Weights of a small model that answers yes/no questions on an image's attributes.
Model: 7.87M parameters, encoder norm batchnorm, encoder activation relu, fusion encoder layers 8, fusion encoder activation swiglu.
Training: muon at rate 0.015, 5800 steps, batches of 384.
Data: trained on simulated fluorescence microscopy of cells, 195000 training examples, 11.4 epochs.
Rows from block 5 of the image encoder, named by matrix and row number. Each number is 200 + 20 x the weight over the matrix's rms, rounded and kept within 0 to 999. All counts start at 0.
# convs1: 3x3 conv (encoder.blocks.5.convs.1.weight, 112x112x3x3), inputs 76-94, a 3x3 kernel for each
convs1.62,160,177,172,196,195,198,215,186,197,230,171,187,232,185,200,193,205,216,151,233,170,246,267,235,215,204,186,222,197,231,174,184,208,142,201,161,195,201,197,181,191,219,183,196,203,241,180,214,232,191,198,222,201,231,213,194,202,213,185,174,187,212,201,207,179,209,179,174,184,199,192,222,184,173,203,230,230,190,187,172,217,200,194,222,217,190,205,227,221,214,217,171,204,238,207,169,182,229,238,194,199,206,206,198,207,156,192,207,227,214,200,200,202,177,194,185,190,216,153,162,256,233,137,215,219,211,194,201,168,203,177,200,289,177,211,207,204,209,179,185,199,185,198,202,193,202,172,207,194,215,216,201,228,190,199,212,178,212,200,173,188,167,154,206,186,234,204,230,225,147,177
convs1.63,182,201,179,171,208,190,228,255,215,183,188,207,200,186,186,174,217,186,184,194,176,198,218,221,198,209,168,171,200,200,178,245,219,158,193,184,183,202,199,180,181,178,208,218,195,188,202,199,214,200,189,183,157,185,224,172,190,197,182,200,204,222,192,182,227,191,205,213,196,200,183,225,207,234,195,210,188,189,184,176,206,180,196,204,184,234,203,164,192,192,181,196,209,193,195,215,203,199,182,191,197,202,195,240,202,170,201,187,193,201,178,203,181,205,199,181,213,172,205,213,206,177,200,176,187,176,181,150,194,198,189,197,213,226,184,203,238,206,176,197,218,196,161,193,178,207,190,184,178,166,198,236,185,190,227,205,196,203,211,205,201,212,161,161,178,199,209,191,196,231,173
convs1.64,196,178,191,192,193,194,194,199,173,165,221,212,160,230,217,184,207,190,213,183,186,204,215,173,203,200,234,212,175,211,185,214,205,199,202,205,169,154,164,198,148,185,193,191,196,178,197,200,193,220,216,185,204,205,196,215,183,237,208,170,189,227,206,143,197,181,234,230,222,186,203,171,145,198,186,176,198,186,186,216,202,208,192,193,225,196,216,205,223,223,237,207,198,188,193,191,191,193,202,213,198,177,202,217,223,177,219,196,200,201,188,221,229,204,214,177,200,193,209,189,187,134,168,165,225,216,179,154,199,205,203,184,177,186,146,207,215,217,198,204,221,198,200,203,193,176,186,183,197,166,196,209,159,201,210,200,182,268,213,201,246,192,206,182,173,172,187,176,184,189,206
convs1.65,230,197,187,239,216,206,235,281,203,189,175,235,186,191,173,218,218,187,183,155,149,220,206,185,207,169,175,195,173,176,179,181,181,193,195,218,195,189,203,206,228,211,206,209,224,210,191,230,205,226,206,201,163,193,201,183,189,225,219,194,182,203,192,233,216,229,228,238,197,200,189,209,192,191,211,226,203,210,182,184,187,217,207,219,198,186,199,194,183,207,169,175,232,202,177,172,187,188,178,187,197,224,157,192,194,200,203,197,153,164,206,220,201,185,213,223,169,216,211,248,205,202,206,168,141,185,221,215,163,216,240,206,201,221,240,200,204,179,200,186,225,199,212,206,216,212,208,210,186,195,229,263,226,209,201,206,207,193,187,202,194,191,226,193,156,241,202,170,213,239,169
convs1.66,213,187,170,173,170,195,174,192,174,166,166,190,186,182,193,226,221,199,203,170,203,240,209,184,221,229,234,204,199,232,215,218,216,176,188,206,205,221,188,174,197,195,184,190,177,179,200,198,192,218,222,210,185,210,181,218,186,168,184,228,171,165,197,184,223,207,208,195,195,221,188,175,194,207,197,207,200,209,218,178,221,178,173,165,190,168,217,164,202,195,194,182,211,152,200,207,166,203,213,204,212,221,197,228,211,211,215,196,204,196,202,199,181,198,193,169,207,172,213,171,237,226,186,195,204,166,211,217,200,198,223,210,215,203,177,208,205,236,218,208,223,183,168,192,219,205,177,192,207,203,178,190,193,188,208,230,211,175,161,244,216,196,203,183,182,203,224,165,188,221,213
convs1.67,183,222,186,212,202,202,193,223,191,205,188,215,218,187,212,211,185,213,185,253,194,229,228,211,203,207,252,223,199,200,183,207,226,211,228,213,209,226,243,210,234,188,192,222,188,212,189,204,212,187,221,187,229,170,206,176,190,203,171,219,212,199,183,228,195,191,221,192,163,172,207,188,185,229,216,196,185,242,202,225,188,225,204,226,213,199,200,219,212,205,173,171,205,197,206,215,203,205,163,227,195,196,232,217,217,211,224,229,163,198,200,193,220,170,216,161,220,195,220,215,161,189,232,191,222,161,218,225,205,227,223,217,185,205,212,206,195,190,204,206,190,178,201,195,210,217,206,226,238,187,170,203,208,198,186,192,210,187,159,188,180,212,197,238,184,226,169,202,199,192,190
convs1.68,213,221,210,197,217,208,191,150,196,195,199,196,194,205,155,180,182,233,233,174,193,186,212,198,201,216,203,216,229,201,210,214,183,236,214,187,219,221,197,183,212,186,203,178,183,211,184,216,210,218,187,215,230,208,186,181,182,219,191,164,187,198,212,224,222,209,207,217,155,193,236,219,193,181,194,289,191,172,219,206,145,230,194,191,214,224,206,227,208,208,233,204,206,187,212,210,212,176,208,231,193,183,229,203,202,226,238,198,208,185,180,200,182,201,180,237,204,217,185,193,202,267,221,212,212,192,201,200,192,199,141,175,204,236,224,203,221,203,228,191,175,177,197,190,210,212,212,217,203,206,220,197,208,198,178,183,214,204,174,199,262,213,225,179,174,192,178,180,159,166,207
convs1.69,202,185,182,228,219,199,199,177,210,204,174,221,186,188,225,219,198,181,228,218,253,232,195,227,193,173,214,207,205,188,195,183,168,193,210,186,221,220,184,185,223,194,198,185,211,192,180,176,181,166,186,191,160,205,211,206,170,198,202,192,224,208,186,202,209,202,192,204,204,202,186,192,191,225,197,206,215,172,226,191,220,194,189,193,203,196,193,193,221,181,191,195,179,169,186,203,194,197,181,235,212,210,219,196,222,228,243,202,186,212,197,206,209,208,178,200,197,189,208,202,209,220,204,199,167,175,238,182,194,189,219,216,212,213,213,211,228,204,187,202,179,198,198,162,206,208,211,203,236,207,187,217,233,211,239,192,190,196,201,204,202,204,198,217,202,277,268,294,204,249,284
convs1.70,191,205,233,182,173,216,210,190,216,194,174,223,197,188,180,208,188,215,183,197,186,248,204,203,231,211,216,229,215,210,209,190,195,227,210,214,182,202,204,206,235,215,186,186,186,158,187,180,182,173,192,214,216,204,190,188,209,184,189,187,182,185,210,204,223,198,208,214,169,209,153,209,169,181,181,190,195,208,230,206,231,189,199,205,197,194,216,204,205,226,163,178,187,206,176,202,223,232,209,209,222,247,200,215,212,248,175,202,203,198,239,227,214,207,166,168,165,173,210,217,153,181,214,214,242,269,239,222,221,208,199,195,186,197,228,221,248,246,176,176,185,218,204,195,200,182,181,209,205,219,217,200,228,200,215,186,200,179,200,230,172,205,177,196,176,215,178,174,214,173,209
convs1.71,161,225,225,186,196,210,200,202,180,228,169,218,215,224,236,182,162,187,212,191,224,206,214,214,208,165,156,197,182,193,208,194,196,185,223,204,212,215,173,205,219,194,202,200,190,181,210,166,199,187,192,167,210,229,191,169,218,207,196,195,176,212,192,204,213,229,191,211,161,194,239,207,191,210,220,217,232,192,184,211,205,232,217,167,216,224,205,209,196,190,171,197,183,161,207,207,166,235,190,197,216,176,196,200,181,231,207,169,214,192,199,201,182,222,210,210,192,187,222,183,186,173,188,192,231,160,150,203,186,143,187,163,182,174,188,193,194,211,176,214,223,163,190,208,162,207,191,171,189,221,195,202,189,211,234,180,212,205,204,196,200,202,162,162,193,137,220,229,193,185,166
convs1.72,225,240,251,213,173,245,225,250,211,202,208,192,209,186,176,211,199,202,209,222,248,182,206,213,174,222,209,188,186,182,203,200,213,205,216,190,182,177,218,224,217,259,198,207,179,206,187,216,208,245,210,189,198,199,203,220,181,175,210,183,198,189,191,170,168,182,139,219,170,191,174,182,213,183,194,218,179,209,192,217,211,221,216,179,235,214,217,193,197,197,213,201,172,213,236,238,175,208,188,223,199,184,209,187,195,174,194,215,195,182,146,183,216,196,165,179,195,219,191,182,237,209,237,220,196,218,183,180,182,189,194,193,183,215,180,221,204,190,196,205,168,200,192,175,214,212,212,223,228,235,208,234,206,188,180,186,185,181,180,178,170,183,218,259,258,216,155,217,209,223,237
convs1.73,200,243,233,219,251,234,210,205,209,205,209,205,182,202,199,171,185,205,256,260,232,209,201,211,199,235,212,202,198,200,222,208,198,207,177,211,190,230,185,184,205,239,197,217,202,204,212,212,203,212,176,186,191,192,204,179,191,189,194,211,206,190,210,206,195,184,203,197,204,194,192,185,205,221,187,210,179,212,192,204,203,207,193,191,202,170,192,208,188,204,194,154,181,195,188,175,198,169,206,215,188,215,214,195,211,227,209,227,168,173,186,197,209,211,200,163,179,209,206,181,144,197,202,188,212,210,239,215,211,257,261,201,242,208,179,200,197,212,196,216,198,172,159,206,210,215,228,257,218,219,232,191,217,222,191,202,185,192,212,213,194,192,228,228,228,195,241,221,225,247,213
convs1.74,202,179,188,180,206,194,194,186,192,205,213,190,222,189,234,203,186,209,183,200,206,204,193,202,201,227,196,180,196,198,205,188,215,196,188,194,214,205,210,193,200,204,193,182,184,180,180,190,187,182,190,189,186,211,179,187,193,208,175,204,189,192,196,193,179,200,213,187,177,187,193,205,194,182,175,176,171,179,189,179,193,195,196,185,200,187,200,188,178,174,202,221,180,204,180,210,200,193,173,183,179,187,202,169,188,202,175,151,203,202,203,200,194,209,188,188,184,172,160,151,151,159,187,169,168,148,229,201,196,215,163,187,193,209,216,218,204,206,180,209,222,215,186,208,214,202,184,223,212,221,202,188,183,199,203,205,213,191,196,205,211,213,191,202,192,205,193,211,199,191,216
convs1.75,234,222,218,193,240,215,190,201,191,226,193,205,145,182,252,176,207,232,212,175,205,188,200,209,203,189,212,209,185,197,226,195,202,202,223,204,201,227,202,196,177,209,194,207,208,176,185,188,199,207,189,201,206,192,198,200,188,181,174,186,187,194,190,196,172,196,185,218,184,200,207,205,180,180,186,184,193,183,189,206,194,169,192,200,200,188,203,200,197,191,168,195,198,186,203,208,210,206,190,219,194,208,214,214,192,172,204,179,199,215,200,202,211,182,199,185,188,175,182,168,185,194,197,195,219,192,190,201,192,160,203,186,195,183,165,172,174,179,226,194,197,232,177,153,197,236,199,173,206,213,219,195,201,212,188,185,224,192,187,194,204,195,208,205,183,191,223,186,187,198,210
convs1.76,180,179,214,168,203,200,186,204,165,170,263,200,195,178,189,160,183,187,207,199,214,212,177,186,207,203,214,215,219,208,223,216,213,200,173,204,197,175,209,187,166,212,209,195,203,220,229,216,174,149,217,202,174,203,211,215,201,207,218,204,196,207,186,208,222,254,168,167,240,182,191,185,244,211,207,183,164,240,204,202,189,172,209,200,209,210,189,214,196,207,212,210,247,237,214,199,210,188,211,211,216,219,202,192,176,215,173,202,172,177,236,223,181,195,212,209,196,233,198,192,228,177,221,207,222,176,202,201,209,165,160,183,180,155,192,217,210,197,177,193,192,193,199,210,218,218,222,196,202,209,196,225,202,204,218,228,199,174,216,194,195,201,211,187,255,194,188,237,220,220,216
convs1.77,173,202,171,228,194,213,166,205,174,166,167,214,168,211,173,211,189,186,196,179,187,195,176,181,177,198,185,178,176,189,181,181,192,168,186,186,208,183,171,206,204,188,175,163,187,204,176,202,212,193,187,215,187,169,196,197,203,194,185,197,202,185,177,205,197,226,179,214,188,223,199,200,213,194,216,184,193,201,199,193,199,202,182,206,229,226,201,180,176,189,223,207,181,231,198,215,245,221,193,200,187,229,192,212,203,184,209,220,185,190,189,170,160,207,207,220,239,219,208,238,178,183,207,184,203,160,212,198,213,184,174,202,202,219,192,215,215,205,199,229,214,187,201,216,204,187,187,209,210,209,180,189,186,200,203,192,212,194,202,187,208,207,188,191,188,222,196,212,176,210,212
convs1.78,182,180,211,195,225,210,189,187,207,194,203,190,210,204,165,182,174,199,203,181,176,209,229,192,192,209,191,211,222,207,216,227,192,204,227,208,199,191,225,206,188,211,189,192,224,208,261,210,213,209,205,239,211,217,211,193,191,181,165,187,189,188,198,177,155,179,192,194,176,217,166,270,177,225,176,187,196,198,193,184,218,195,219,193,211,191,196,205,185,197,246,189,207,218,189,169,199,166,183,209,198,219,233,223,208,196,201,224,204,211,201,209,168,154,210,183,182,195,251,197,214,217,187,168,205,197,155,175,257,167,262,199,183,168,207,215,222,206,181,190,182,190,189,208,178,160,214,196,234,215,192,171,194,201,208,182,246,206,202,205,223,236,171,162,180,205,187,223,180,177,191
convs1.79,196,232,198,206,211,189,218,196,195,208,193,211,186,223,206,203,197,188,199,213,187,188,202,197,193,208,191,195,195,183,167,190,200,199,209,196,189,213,215,222,187,186,201,200,180,198,224,204,218,213,235,188,185,167,244,206,209,213,211,223,202,213,237,188,209,217,180,226,229,196,189,198,188,215,191,234,232,198,191,209,181,182,193,204,217,228,199,177,203,207,196,218,212,213,222,232,201,184,210,186,165,187,185,223,211,190,183,195,226,202,210,189,199,218,192,200,197,190,224,177,236,263,231,183,173,188,180,199,164,211,209,176,196,191,186,190,200,211,174,194,214,196,214,198,174,229,219,239,202,193,189,200,184,187,188,195,202,170,153,215,188,194,198,191,160,181,209,192,203,190,178
convs1.80,210,202,205,192,230,177,216,193,213,223,193,223,221,215,206,178,176,196,189,213,182,185,218,180,213,217,228,187,180,210,194,201,212,193,197,173,188,222,182,247,193,186,203,217,214,202,187,208,198,208,177,187,213,178,199,170,205,189,198,182,203,210,196,200,176,181,199,196,188,197,203,199,175,186,192,190,204,158,193,206,202,210,205,192,204,184,196,193,191,194,177,209,207,201,175,220,191,180,194,155,193,205,184,173,174,191,186,206,192,215,241,185,183,221,222,209,230,179,195,213,192,190,159,201,210,205,196,191,214,181,195,163,171,182,225,221,197,214,204,204,207,220,220,185,201,206,199,204,217,188,202,197,192,199,194,198,206,194,196,191,230,185,177,181,197,210,195,195,193,213,223